From a checkpoint of a small image classifier: 32-pixel images, 7700 steps.
Rows from block 13 of a small image classifier, named by matrix and row number. Rows with one number belong to one neuron. Each number is 128 + 32 x the weight over its row's rms, rounded and kept within 0 to 255. All counts start at 0. Numbers have three digits each. After the name is the row's rms in percent of the matrix's.
After each neuron's rows are labels from the 100 images, of 14976, where the neuron reaches its largest size: "lies over" is the class under the peak; "strongest on" is what is common among them. Only what is clearly more common there than usual is listed. The data: patchworks of several textures. In brackets: how many of the 100.
# gate: MLP gate (model.blocks.13.mlp.gate.weight, 384x192), inputs 96-191
# fc1: MLP up (model.blocks.13.mlp.fc1.weight, 384x192), inputs 96-191
# fc2: MLP down (model.blocks.13.mlp.fc2.weight, 192x384, transposed), outputs 96-191

gate.300 022:188130159168060113119064127114090092131101087114165154177106142131200165119109127114172159108118137142117123117147139116124153149168122214127116118131106130117178131129124149097164140101139190152084109125143084163173233117107127131104141159151160126116124138096072116077132120063075047145
fc1.300 029:093140127200178116165107209106149200170117186128174192131103090153188137108128106108099177135141100129076108148125163159139143153143131154103075133142131149110160144170098098142108092140134122064101091137136156105094093130111113143128151150090151088174087105146094110157118100125123112144
fc2.300 014:140104169151083126116141116115121136113071147139107091121123106145147221116145046086080124126149169186118107101129151103153129170141127194113114098107117158082096158155102114141144137174168098140101120105077116158107079114125152128113167124144152116146168174096141138134122098151088161124
lies over: plain (32)
strongest on: plain (92); centre pattern: plain (39)

gate.17 014:124135073177144071137183142113141162113118132165068133084140076162179129171117134129088063134126130133096126085179136078173089132136117134141195129104130153119093126114119096132048104137120103092077097158122187092098122125117156140114127115150087119135117114157137095106155056182203091108
fc1.17 018:114095153207162126163167161114117118172153141123105147124175153141157106171195074160127057089099130163157098101154130096147107152134137102151075155123090115120112066147139137147107093123171109110116160050125112025203085095128085136117122148178093094119101124124119117125175090133171189116
fc2.17 009:163120124113128098114126133154123169108180138151119099145131123147135173158121125109093145117124106095137085188130076133112126078086119115109193165091123153126138094128151197146148113148109138148105157109140141113177128165178089152161102094123141134145078178101059162191137106141090139098
lies over: honeycomb (35)
strongest on: honeycomb (44); centre pattern: honeycomb (26)

gate.289 175:072115106227168115112147174142100147126170148052131154101098133193143187127090090144114122096117124166119075143155138133091159108081080127143104112117134120135110193167113135106101157144097087157132117143135165121131135100166114139134173101214125123140056144150091068123159103151150142083
fc1.289 180:123171081154139114148124173122144154139119147141108172142141093190116145106147136182130115141066101109118107204164172168118129103093169131107090103130116125101157114186128112146113142167094154152159091206163160057110153153125067181178149158071116098158105145166069120148122106125111125140
fc2.289 192:143046136148112150100117070091144154115156092112108082145162188088147098066156099109146198110159121129150154103134132104129128145139106189125152112109130160105102152094169176133160099117165135092079143119082127196140149144191106101140123120083093142112126147156109162057112133102124133134
lies over: dotted (65)
strongest on: dotted (78); patches: two (54); centre pattern: dotted (52)

gate.381 333:139153131201112134124153101097133089142108169115152120121186119089163207087130135102176143130140148150084123057123163160107164126132112144095057104126101110080097133159147119100086169202096164147148077136126161126153123084149122135149175172110078141133141155144117107072111081094111142116
fc1.381 290:128128152139150167137155161106135144098129185108098123121152109088031146150141108154136136139146102154160096146079109131139186164100174112117157171100132153138149135085074122067110057097184094096120119129131087112129143127071037083111120102131143103171133144118104117181132218187111115161
fc2.381 256:151146110152170102139167125086147204158103131099139117107159109160169064086164119165127122183098096148107124185157114110133093086099111183139130068149150139142129162107150088192110078138107066126147149117185169109117089064121091156166159162094151071140112093156093115112132054125152135144
lies over: plaid (45)
strongest on: plaid (97); centre pattern: plaid (72)

gate.333 125:151166135193240107160174145075152165114070167082168135143091075136127203122092146143145135151129091193158053138160125105128196134083100127165112137123137156129122129154088096078082103113143082110124143183116160020143152139156080138133133090160118127154133178136105083113134082093128121094
fc1.333 123:095104132149159103105131165118128141151145121092189184124130128136149139171113111138070165187143143143105125160147129212105120087118195147046041164129105161139132116225124140123114146118107167144089040138139172123164140121116109141168155096083126155177110146119062127178161129189054104083
fc2.333 131:116060134175135158101176149134130126105126137087115120070157160153134091062190069149068111120137111223104118122139150116149133142123074104155142076176144080104165150143105149171111148179145096128096163179091148159061083112175124128129146095133208119160082105147105119128114157154135157137
lies over: dotted (46)
strongest on: dotted (54); centre pattern: dotted (32)

gate.45 079:084172087121175136131139122081126136087129180151151131096121115141096157103107175125079111198121119152104067119104165174096128130105106069080124175126137080144157100135089116112017110173107164143180077134145117106118101142198079125145085125086097149198103132170107105226163156175085174118
fc1.45 096:141109131114198146074127082106177152081120145114165124128064113116111105123162145111084185164164172139100102113109111177130116102114141142110089142192150110191103155148132113172120091153117219102130132147121135131133112175163110158155116135096148130186138125113127158156179194165098136071
fc2.45 079:131111131134089197190084102154077126100161128151061130138143126148080158122109165138139069095132159131153134102097183147068170172126130079125131079119063090119121109138137120074194154143114122140152111084098081126095143162133131120154117135103133112119170130109190096111064131127124216119
lies over: triangles (27)
strongest on: triangles (56); centre pattern: triangles (35); honeycomb (28)

gate.42 048:104107104190148084058130157084116176141151152089147120107078149104137136121081130130101167150173092151109133132136126230106145078118154165083089149132139175134107182162087143114129119120143108080111053144122166141117148128167092118120149116085124153156093165126102100119147174119163076118
fc1.42 057:137142164201093117151158146107141092163120179097132126129166076160148142139180098138171146114134107166138092158119158115091139152122142155126063103139083193064120156188144100059176156110139102140111158156134148095160169127152048175164193126121136072135124148126060105116083101105104171105
fc2.42 046:157081124169086126147128125103153155137094133140147128174110144152156090087162089166103127122137132101100159132131168095110154168173128147100064065175117163073139182181128138166134156150130128126058107154097132105111140141141125142122181152113164097189157157146135120107076082163098160165
lies over: studded (39); dotted (39)
strongest on: dotted (45); studded (40)

gate.214 019:152136102167174103115120100160121191150157143118129144138141121140153120134124164130134081105142108179127067134144130079079125118031088067149156126140126091100133169182158069125135103167069094097124114102160169129109114138190165083120142099207153120141072108127132137140132133130151178096
fc1.214 021:175141148117067120090133047131063027151175116093174064148173111153138147154160085121164151094128153113132138099135127122182124143124124178133084171131121152125101117109168141122100163091152163221111128100132085131166125136118104111101137136183086160109162137122128125096205120098081166116
fc2.214 012:126108151157060104145141157125081124162078127163076126092084118125145194140147048105092086097133153139108158158127116146184132177149146148106120124091122148095115188128086110098196143127167084161143117097124105139128107123070161143133169127166119086151152181111129157160137098163090118151
lies over: honeycomb (25)
strongest on: honeycomb (34); zigzag (29)

gate.210 061:174157191074072143134114113113142105099075126173138103157097121092138086137116135128158218125137151144158142118113131056166126147175060175113194168148114179100183105043107154100136118099155127117120161150136051202134201122062123105091106122167142172092154128091082141127065138092066053167
fc1.210 073:142115121136085156097137100087160097111143138134172054126133125159135119083169129121109139120121124110125148152153113116116157118132150166068072125164106151134207110135120141120084127172124141172118123171135146091130125092127036145131134190052125097175129134136035117186152122160092122182
fc2.210 070:162183081071146068082144109092151108157123138091118127159147091141129088143105185143128104169137111077159047116147078107097100043083177146123117126127154165150129117131128085124070105146113125162133132109184125102153108101147066139143134169128154115109104113134092143137185095120131134127
lies over: wavy (26)
strongest on: wavy (73); centre pattern: wavy (36)

gate.39 160:094175089189123113117179135095124097170133174123116122116171092100139193104143117102162084162126094190073141101153158110136156149126107081147130166093115099104102156129143096108070133170119114137156084135142216115131105111132152100121154156149093137151091164202122082124135095128170161111
fc1.39 135:125127193153197192122156122128197178114094141105192109091107141136126139079143145112140142131098140070106131142144097082163142137149142162150120110110147141143103088100059126116108064103099145111156164126144171089112133088019129132084143187137096116135198120146165150110165109134121075165
fc2.39 141:116129150180162166075165163147131100109102165099117106040115120141086121134097141091129118129149144241077126107093139150140141100128145109130153122117101124137162166091053148060117132138144103115145142157086189135105174118073131130111178103132200139105167139119137093138117181114171119129
lies over: crosshatched (36)
strongest on: crosshatched (38)

gate.113 051:128098137130125077167144152141196132198108138101147164124147135133168122165145115152102038133122151126107096146194126149160099117117177081151077145147161151118082111255131126135113159075156177145114128083144165089116100127106169145140163083181147143190103110141161178124174080188119159108
fc1.113 051:145126134148217121111146093144171172119148165136132118122112130170129093110137194136152131142125105146107077176104112061139086093051121081163149113156162143114090171153155150155100121156072091093135165108133152093144088155205145180146143122171113079120137149151174132102079109091208173065
fc2.113 042:160189077107138065111100084116144123176108130112219149208164077106185147141087188160160120140131124062145121078167130140079140090115112115130101151114117146133106103156089077131121167156115182144103115104146146108158153140144163113119125141121158168111133138116132112115158095099128081118
lies over: wavy (47)
strongest on: wavy (56); centre pattern: wavy (37); zigzag (28)

gate.105 034:105154195144068087125139136158178064208167135139156132137137128148158166143114076146137104091108185160069077131144146184159111109118186134118068134132104155088097131221125114056160132103142155149121107088151142151167152109093143111153128122180107135136137124120103123100148108143058116111
fc1.105 035:059150083101113083136097138155093151115106133145052169130128131145136162139121113139116123128132111120119123143098152135114092100094115144149180119161142107126094128116137129145171171143102148122131119146121110160129101160161168147126142143113109115117096173126121142093075114151189100064
fc2.105 029:188166139150132094108158133111148160137169143120138175200169062106135147165130120141143134165126109061116131130140107074068131057122127164102107130136101219106133130151185090142133136144125148132096133116153166078171158129135111148132159142117206113134155188074112108139118086127127137121
lies over: crosshatched (70)
strongest on: crosshatched (70); centre pattern: crosshatched (30)

gate.145 204:110152105195166125099160116096128103134148212099141093099124121140101189117168108131136094142115143198060132120129192169120150103095146142127071099102090117130109193155121118101090116170146139146174124127148207106151118090091110155124189204071101103152133145174135055111157111109139128124
fc1.145 194:082105189134183163111149146113163165080157124123166123109104156124107139103100112078102114135113118109112006126088135145144143110144114200084113125123140171184144125157101146141080065132131109109144139057124157146146087082072106119099111193149116149140179159157160131161181132129090106163
fc2.145 224:074134156135123122094155152119131071148109123104109103072113113080111133154104113096182124119128140204140164110124106116190098136145129126175178182063138109137101160034103120044152105054209099113145165116112126163144176101090134083086128109158097151064125109160133149086160164085163092136
lies over: crosshatched (61)
strongest on: crosshatched (62); centre pattern: crosshatched (28)

gate.273 159:111133150158175169107159111124151161083147126099139075115173105105074199086157119094122100124100132112132105094126126186164170167097142133127132143064144124180107096128097113104119060174156142116158143125105152143111085124145090091122072153109130168148147153140139138125202157147124148134
fc1.273 178:144105169089127120178108089154123054132138115116185136138112146100148173191146117129133103099098170113127089137159090163180090143108143138132051150135151158138085065194125148139185114108143161172141151085134093117144096130134154155166111132164111166097174124076170175093176091106040169110
fc2.273 142:076136097154130141079149122124148160135052141129077090069138167127164083083125187121130155144106124161115173113131159117104113142149082109125175124123160110107141156074116124152100116151105115088209101222160178133063168117137115104121124129096083139124108100188133123099086135114208108143
lies over: crosshatched (43)
strongest on: crosshatched (48)

gate.197 248:102119081196165111132161150083147178136114190125150137119151132128162206109141119114109116187139085150084184125154132156104174140125152081150113141086101094091088089136132136109097137140089143107122055146114191108119149110143109107154166126078095106181106145190107084161139078162173121103
fc1.197 225:124090122132146141103160143102124179102079144111150130099135182150119138082095127097105104146118111111153136122155103143135131115109153192157159067098098128173154115071101183175137113114100068151125117175109110086087127065067074120108160182119111084164131095157116105185183085158126076202
fc2.197 222:085126187143079170121127113176093126115159164134143099071086176144101178156105099094150150085131194168116136134092193119103107175112058139104146125110077121126120146110145171095163144114142093137173123076107094179158145118118173134126151099207086124118115069107127085121099154118128131123
lies over: wood (26)
strongest on: wood (55); centre pattern: wood (40)

gate.44 033:116123071169117137131157126146072127154066126132090140088161147124157111109120134119148111126147114203124167138170141115145121152128085094220173123105109074105071195063086127106164105123115127107141145191111122196147102140113194075071149083183117144116152144113186112086139130114163111098
fc1.44 034:087118111157138149085104176117111154153141210122141166075042120173144180125116127115152103074112159173130079132125195144115139092088127162189079080124094120136097210132072102103181146148111142147153147173132139159147128128107140152087179141123140119129095165133127104095112113084148121108
fc2.44 030:193193096064152150066120100132134119146101131104186123143114109111079076093137198131147099146103134108109125084143162154111122087086130110151143139143107052207139118106148110165072097157091185155130166145155136110150127139152085123130091182122176159141107081123147088110144158119153150112
lies over: cloudy (40)
strongest on: cloudy (49)

gate.159 019:086158111135122135080124150120107183099179130131108119174149105136140138135077158107144139125178124126118124100122192135045112111111075127088128117123096146113110181167204109118122150143073093109096103132126172083114215108167100087146155120138125157112092182158067077087064081118144094129
fc1.159 023:181156091195108158172143085115119101148143104139141067158178135156106174105177117142155107137091106130114202136120132183116159169124166087137077107096094098104090103129131113152116120168135183107133119129102125091133098129089096162145156151039111075164158130122171118136112098123130193167
fc2.159 014:099119152108102144117138136146121139155193120186195051073077146144105112130165093116107127105101152118102204198110125123187103139107113154142172154128108086147136152062131139166151100092155137141134179099130115170165104138077131165113102129125088100134121132144138150176133132145131116134
lies over: honeycomb (59)
strongest on: honeycomb (65); centre pattern: honeycomb (31)

gate.265 020:109129107174130089125147146103127140149180117092116136136108095142116147123121072142163076123151104126140117132203120163113146065123178147126067136098136188093136152231102114138171178100169178121108118114178162098148163159138090148149161104086094110173137145142073139101126093122096096147
fc1.265 024:150112163134100143091120133121121084126144160093095111100168135175127156127154116117146202113180134145121143145066122177119147078142181199099080125141120144138116127100102100082132149139135125113114111147127164167127113112148093171135145111081176112118090148091057142169151229139094108106
fc2.265 018:129101161155098129109131149120166153157088143107118163147182132139133118119134083158126100138182101061127119103122145111105150146157163109100090085156132187069130145209093142132124145146141103101105107135136166160062117128129151139114200115085189102139168107148135145078058095130117131165
lies over: studded (38); dotted (38)
strongest on: dotted (48); studded (40); centre pattern: dotted (29)

gate.179 035:066133070166165122147175140141165173123209146129110110099158113181125128145149063145120009138087097137135093169170119113117142122058180090155114111117130132117126133178138103132136133160072104160160154120158192040103113137146086167170147117111090091163066125186103118166145072153189185101
fc1.179 040:085123160139130127152122150156118124156115097113078183138148136082109107134126123130134168098129134121138139118126147071135123153122113105140152153134148112094070171134117137119127131086170127079110118109126137163151087161146228117103118084222111165121174131138236134108101152133138134060
fc2.179 034:198132093097144069116140098090159080146120155096118131172145146141158083140113197155144122182144105133179071119147085110095115065105149113112109147135149140127140088162144141085087129153108130164128119147177124088112121107194055130172129144102158122107075087130044170109138094112101165129
lies over: plain (28)
strongest on: plain (42)

gate.295 050:162145167115138161130127104144116088117048118131075089133128140106096096150134147140170208113111149134139151137109129150158093145118173179106145146128137164096138179111107154104155129102187123102142138152140018190148170155128109125085101086165108153157196155073113147117134197128075095148
fc1.295 066:117140165109206112153104121130158135135096119100098140125100103101152097139071165108113177159162093134180111116113093058145105116152108089148176163112154129115136078071110113177085097118120121055115133122129123176132101146133174129118105082148140125099128083119176158146106161089146136129
fc2.295 049:054101118122059142143089147171064147128126128195138129065125122156159171137129074118105114077126133142112228157127181165168090198122125113149163151080112085107118143093092138139195142082157110158131109133113124171121152128117160122124101065096067132147122112131157135157112131150151121122
lies over: cloudy (28)
strongest on: cloudy (42)

gate.267 186:118151144156111130135159160055186101175075198096124147131118107161158136114148209133119142187140100159093126157098156092068110119186091130087080117177143124062139146177112100137060152141112093079141116136147155159064092116170153176114183187140137061174175100157157112142100120139147161155
fc1.267 194:145125173128095202096073131200122099102144125123119122129114142087061129121116150062175176043149145118124148091084130071128168173139126134133138135105096111140114141088123137089165112112112115077141179140087131177114146172141135109099125090185118160060172113102191123080096192081177134120
fc2.267 227:085148164122082135159132122109124119137146117208131109116137113110141190155137074122151142127089157188120106155100170192140079145143124168110131165082080134095109105114169123054169113044218142130157128087159061163185185119140097130138077118125077165107142135133103151128121129129063156143
lies over: wavy (37)
strongest on: wavy (45)

gate.284 050:149126037072057118090089133138096138146134128169201134150143118119178136110132131136109087109094096076110177107163186187164120159161137155147111112112073106153148135174122139139159100109133109183076134090118131102146141120125123134160080171098142134141116126103147063160168091151133089174
fc1.284 052:101116138117157144146161172134141200114156100121127171128123097145111150122124118075095136144126103069155099146110092169167106118160146183116167130128186131151132061114146091165125096134068059094129137139110120060094098095086118114109116112135161131106032134157070181116100091151167061147
fc2.284 047:061119159135084161132105152127119199128122121141119148072137111162124195084135110080108116145078168113137095164121142137140128145125084194127173095096132176130129176122113102115179108168111072163175130139125112197060093124120121134110110154130092134124156125146144136130122115135084131132
lies over: looped (26)
strongest on: looped (34)

gate.193 033:159140144090131113145126134166154198125102089143128193138120096134155094156084210109117106129125088067133110147171082114138128108134141058175156139127157082099117105166134097141166123101118102115101133090101179053090097161173146101085086088182182109129124103128169140147136094162131113090
fc1.193 041:122129104059102135139099120155077093144144082146093119131199162095127069109143119149145107084123128071131137097150113083149129162148134121142194165127124127125158133098187175134171134105162136163118133124124134128163100169157149112105101122188109131132119142115169122130162137150109144149
fc2.193 026:137195107082094124069091086115115122171077133202142084144122020110134134107142148117169115126100173105096113085124170181137126122146175148112111143101116102133099139123102023085130121147121205167123105133163117189121139121155103101117109177082102204129134175140119173094142141137087120122
lies over: looped (40)
strongest on: looped (44)

gate.27 035:097111102124202088090136138115138176132112150113102144112110158106150120161087139153108093161095097139083021142172120159155063086082084113149189129118167162178100165207094141127135121120122060126162133080148121119109128117153175137132117077233126163133141108146199128103162131131122065097
fc1.27 036:105108129163088152149108146150071099142181104135122161121157170161101170146146130145115021124105137123137110129116122163104115117115175119148048086119090127090085144201118142128163179144134117157120135071124129110143048101173153172114151159139125102125194140110220084117103120113113196100
fc2.27 032:192154064124106051110109139092134090189064144096150135166091132117146100163137142165156125138157126078152171133141066079153101103119183114131099156114145151130135144100105137169111105111143101152106101132140149108169137104072125147140187161117153053129102091123086140133175103103168075171
lies over: honeycomb (43)
strongest on: honeycomb (47)

gate.305 042:125098185121137154133121151166131144118147100092170127119157095185123142148106081109090118093125172077141067122113111143135117117105105178095121102151150117184122082144158118162141149130101128195096155097104093139115077067053138143149145151173174086146089107107081159150197108138111111112
fc1.305 049:120195117152124109227126161100087139152092128135147181152123066126164203156058148129138089132117152111152107118189152171126125113128140152107063134097117131146107077149112089125107097124154135183138062148149102061146148139136127135155125123136093139100186130122146123117159058106068122156
fc2.305 040:108084127194108123100141158143105126103134154098088121073168169135115177175115042130091106106162135145139087119142101125166122125104174132113129126085104179094147126160096207143134115148158079176064106120097167105123127089087082121184169087122157114129144137109096134159162108143088127150
lies over: wood (26)
strongest on: wood (38)

gate.182 028:088134113074107128137109124171134151164109162105069146103149139152115103122136147120108162135158140095116188124083124118132077174176153061126186157159154093101103116106130113165131127119143123063143117131126142216106073154118221115128145097085146166127106088106151151110137195182168149099
fc1.182 030:187117161158123136182115102136114095106051063125131058124148149069151108128101156141147146130132092141128170130148111156163128153161113092165182142121113115104162104078115140138086111094154102138118127121123113104151163119102142133113078100179100097097176074122132079141076168083093064167
fc2.182 026:073037192149063133149107127139130154127166131164168130099118162151198146139128096099101178098172117146118168180112141092121129172149094143101138151098122208070128143141124185118178151107135094119084091100082127181109153134116184126108146071158077130137144158116138129144088091146085092118
lies over: cloudy (39)
strongest on: cloudy (45)

gate.50 057:142169205112111152067130144104132050096167144134103113143123077123083145115161106107118219141149199139118123133066157140119117127137151187040109147124123149130193147095150112088085119136174182137147102115130108205148119124108087157122121140060160151122116146118070182143132228125075119147
fc1.50 060:114137148130128143117106156132142097131178101119167118120114138113070094114135131110139197129134113120136249116107095157133180081158183146132119141170123139142124137042141122093107137101124162062123109136119129126180180137088096128094119112057118156123079157107028110168145200143187028114
fc2.50 059:142142109099127070117127144148166091179127133132119150156145138099140096205131153162177142105129108080134174151140081086136107083148162087127113183133135160104096108117128132088146134059133177108139137197166177107173208170120114140142148101110103159095167174127126174120135118106140096094
lies over: scaly (34); brick (34)
strongest on: brick (41); scaly (36)

gate.213 019:086148147181174133163143207115135196146080142098169180110151074113217122109080129109114142121157106159136136119191103131143137139145093090107155141126121124101144109145156081128108119137155129089128080148139188151105153051186140071145095066180146200137071085125092126111122107135115080149
fc1.213 023:154159178179108148178173142097139086131078076123180120157196121080184129121163127161160109116097105138158124153123097085167122132156128183160073128116120123128133048119155144084091098120121118152114175101124102111130119119122094129132091177144160097109150067130127171130167083066058145165
fc2.213 012:135084151173105127156148182138104129130087144150172112086068153165120151174154029132109129113137154194100158201120118092178126138127135140134119116142106158106104187122078149162167108095165076138103149151094122148146120134085115161138158106144141059149123162100107132176122124155114132113
lies over: honeycomb (26)
strongest on: honeycomb (32)

gate.293 065:170136152154101162067113102141159106110162151110182076133184095141121185088194104074126161112134151104108194110067130112129174165127129114080103118159111131105102072143116106166100150207069148114147121127109177150086106122140124166136150120076151113155132123120090139123115153133143128113
fc1.293 079:098126172137076139145088153169125113142104115150160179102120122158189113147145125159079130108113236107124159109154122123169152128148140090094099152191132119082116104148058123133114163132126221168143077148135135140115128148105192156151142104124111164141150110107151152142192120169062123099
fc2.293 055:155111127125112139164131164123127081093139114144058119191100145109125078111122166101109139123175125183178154101113125125103167176167131041127165173147148091101166117121170165043107163115147142118103107215115070082090164177160100089124089091126103161144102127138088157142096166156129137127
lies over: plaid (55)
strongest on: plaid (99); centre pattern: plaid (73)

gate.81 083:144145121195116098134143155053146146169179121103161128165139080126149160084158105126107156166143100132104159184111130228092140074153159145068017123147120151099129158188150094084102133136133130088094043100143182171162141113140110178113153154058159072177100142131062087165130129173110085133
fc1.81 092:172157199063161112182159129104191183107101103147154127161143080119160103130135140129138130169112134080117079163109140083103088140164053166086142152130134146158158114145155089177085124115125134091121124089148137115137124086105152134104108141187149113155196090109199128139109083153112123180
fc2.81 088:172128118122236124113172111153142118092070148100145126101089145111136105152116175089114133162146133194098099109133096110182110106086086098140149164144194122164103098072080144162067100182076118121159146183124160124106104122118144091132132095185132138128120111087117131152153116120153102074
lies over: dotted (48); studded (38)
strongest on: dotted (57); studded (40); centre pattern: dotted (29)

gate.160 123:094146090152162113139167148098124125139109198115133160109170095150141193110201129151100110155125109165026131135125177165117122140091116103137127139133152092114106140177127098133046107129151143121152090165140184086112078116142108145139134139126106113218103151178100098138154108191147151109
fc1.160 111:121107133113203155065155134069093160118116160107148124109138145153073115104140143106080148195142091152060105143063162176116124110135146190113115058159135112207123197108156133197080074146122098082127124106120175157091095119115121161122164167060133078156193148140172092151117181108166106129
fc2.160 100:092089074121162169094096151121094106124113134096120124097096174145067111094129175175081091132112096111101151093096157186120128126112180088136118066151147069169142174158074137142117146166071127137134115164112110058089123143107130132152170183114093106175131139221189123138128162147204126137
lies over: triangles (28)
strongest on: triangles (54); centre pattern: triangles (41)

gate.219 098:090100077101096106056068125142053154101116149112086125122102167124139092134078154111113138089126134108105113088139186178067094118097101168105176130100103164161120216140121162127172147124116090162121058129123124140106166094160131075139155095156123180141126105130149055096139154137158097111
fc1.219 112:123121122142115155090134029107106065138166137108139054108139145150096149085138119131131087124120125134118111108086135158103127126112153122144082091141118093133051134152135142119130123168156119125164139052119081196155072137179146145126111156109116106116209153149227122096151155110150190108
fc2.219 103:158101143122137129117145145132129092136134122140181109101049160136108104152184081123127150117147128142105194165099088097182107133118140132169123152152132110151127138043127171186124088091158125111109192124093125143205103129077147174104130149123133073138134126106129134161151141120164105135
lies over: honeycomb (26)
strongest on: honeycomb (34)

gate.378 022:139139099142124156105083130115152149151133043112126140181156167116082107081119223124108083114185044106140174107148104143068164064129155132150119122137158115151108099103120090149149106084137128105106134087133161140108122205180153122139089133106119107121142137177167179100166150125236148136
fc1.378 027:138132196111174137155160143084123142152115137134126117132139119096101157131147107084169148124091103149122090124050088154139149161144121168123113131159148162138110113128112160098114096073146118086123147095104113064161175105059067141111122207081091171132143115146095143134128182179065064132
fc2.378 015:076075128127144130154102151114098157064149078123179170105137162126151171125105125111139158153117155107118088132137162143087167146138131172120150121110111125165144129125172139145148132200097119158129081106079121156123115131141164106120123142140066102107104099113172052131122117079083092123
lies over: scaly (34)
strongest on: scaly (38)

gate.292 015:104126126147113135135137100171100160079182128132096151143122159177127174124114140108128134103118094109137144165126101109100133147083083080090124129073155113142106102176114146184133122165100109136115094107150185040095092133165131143135132092116137118093046127125085086112144126160235163133
fc1.292 019:104179133166122094177117152150085129131069127124105187089105135115187120165083069139134136106135105162093088135161131075126083149104098163107184160085112158166104142115127124170143130105130086145155176084130113155169117136143204122124131109207110138128079152046096157142073090150127117109
fc2.292 009:146182084139148078096118112075110110165083132078060109201174125087079124122115195169158148175109117088171087087113110131060147106118130125141158129115153164143135159144145154062116112126118138094157105147179113071120165139174103136149142154146128143113110130149098127077143156100123108130
lies over: plain (41)
strongest on: plain (92); centre pattern: plain (55)

gate.191 021:217140164121113104167129084127134094102115099154081127136111130143084087114138142153144094137158144115139124119142099074159095145127124031122184134103151054102172116107165096123131124159124138155144145127161108130085151163140159161139107132076180118119080092103094177120065159110130204138
fc1.191 022:127132158133161141099132057127145086137101146141111084116158136143120159123148132139176119119110137151105068132083138046105113131088129132136106154157130123150101176136116136138102129080174122109150151139136098135182139135158151176106117126225102132101204149119171095091162155147115159117
fc2.191 010:092134090100103136129089130140074121133190115133000126124147135118106190153105152117117094087126131058133074123132119146117119103071161189106158152069101155150115136156112137105166108113154124158146119093157112132151127127172101122143106130173074165100154132113125136141187145126103141114
lies over: speckled (34)
strongest on: speckled (41); centre pattern: speckled (26)

gate.103 019:108139123133155141137125130165140195101118142118150168143087110150126114099097185118104116107112130081124083115140082133124143143082135074128153133140152111181130167156151138194109132093097176132154138110120154117110039167191186139148108092176140136212119103120182129158157102157128194109
fc1.103 022:149133173111102114109109072079130088126097112114127100144145176069135098102134112107114152115132151124148146102165130071146145151151066180130176126132135135175121136068135139120141157132139102188112133111101061202162141102152131125117093129183132123114151099124118163093182112118100082178
fc2.103 015:113101184126102169121111154149130140064065112182129153100092129120129186117165074081119201131083137119068136175084159127145137180168087180099143162159117161095137135128155129088162119095139133111159130142106071167130139168128088124126109117134083117173133201121129175170086159181063121134
lies over: wavy (55)
strongest on: wavy (63); centre pattern: wavy (36); zigzag (29)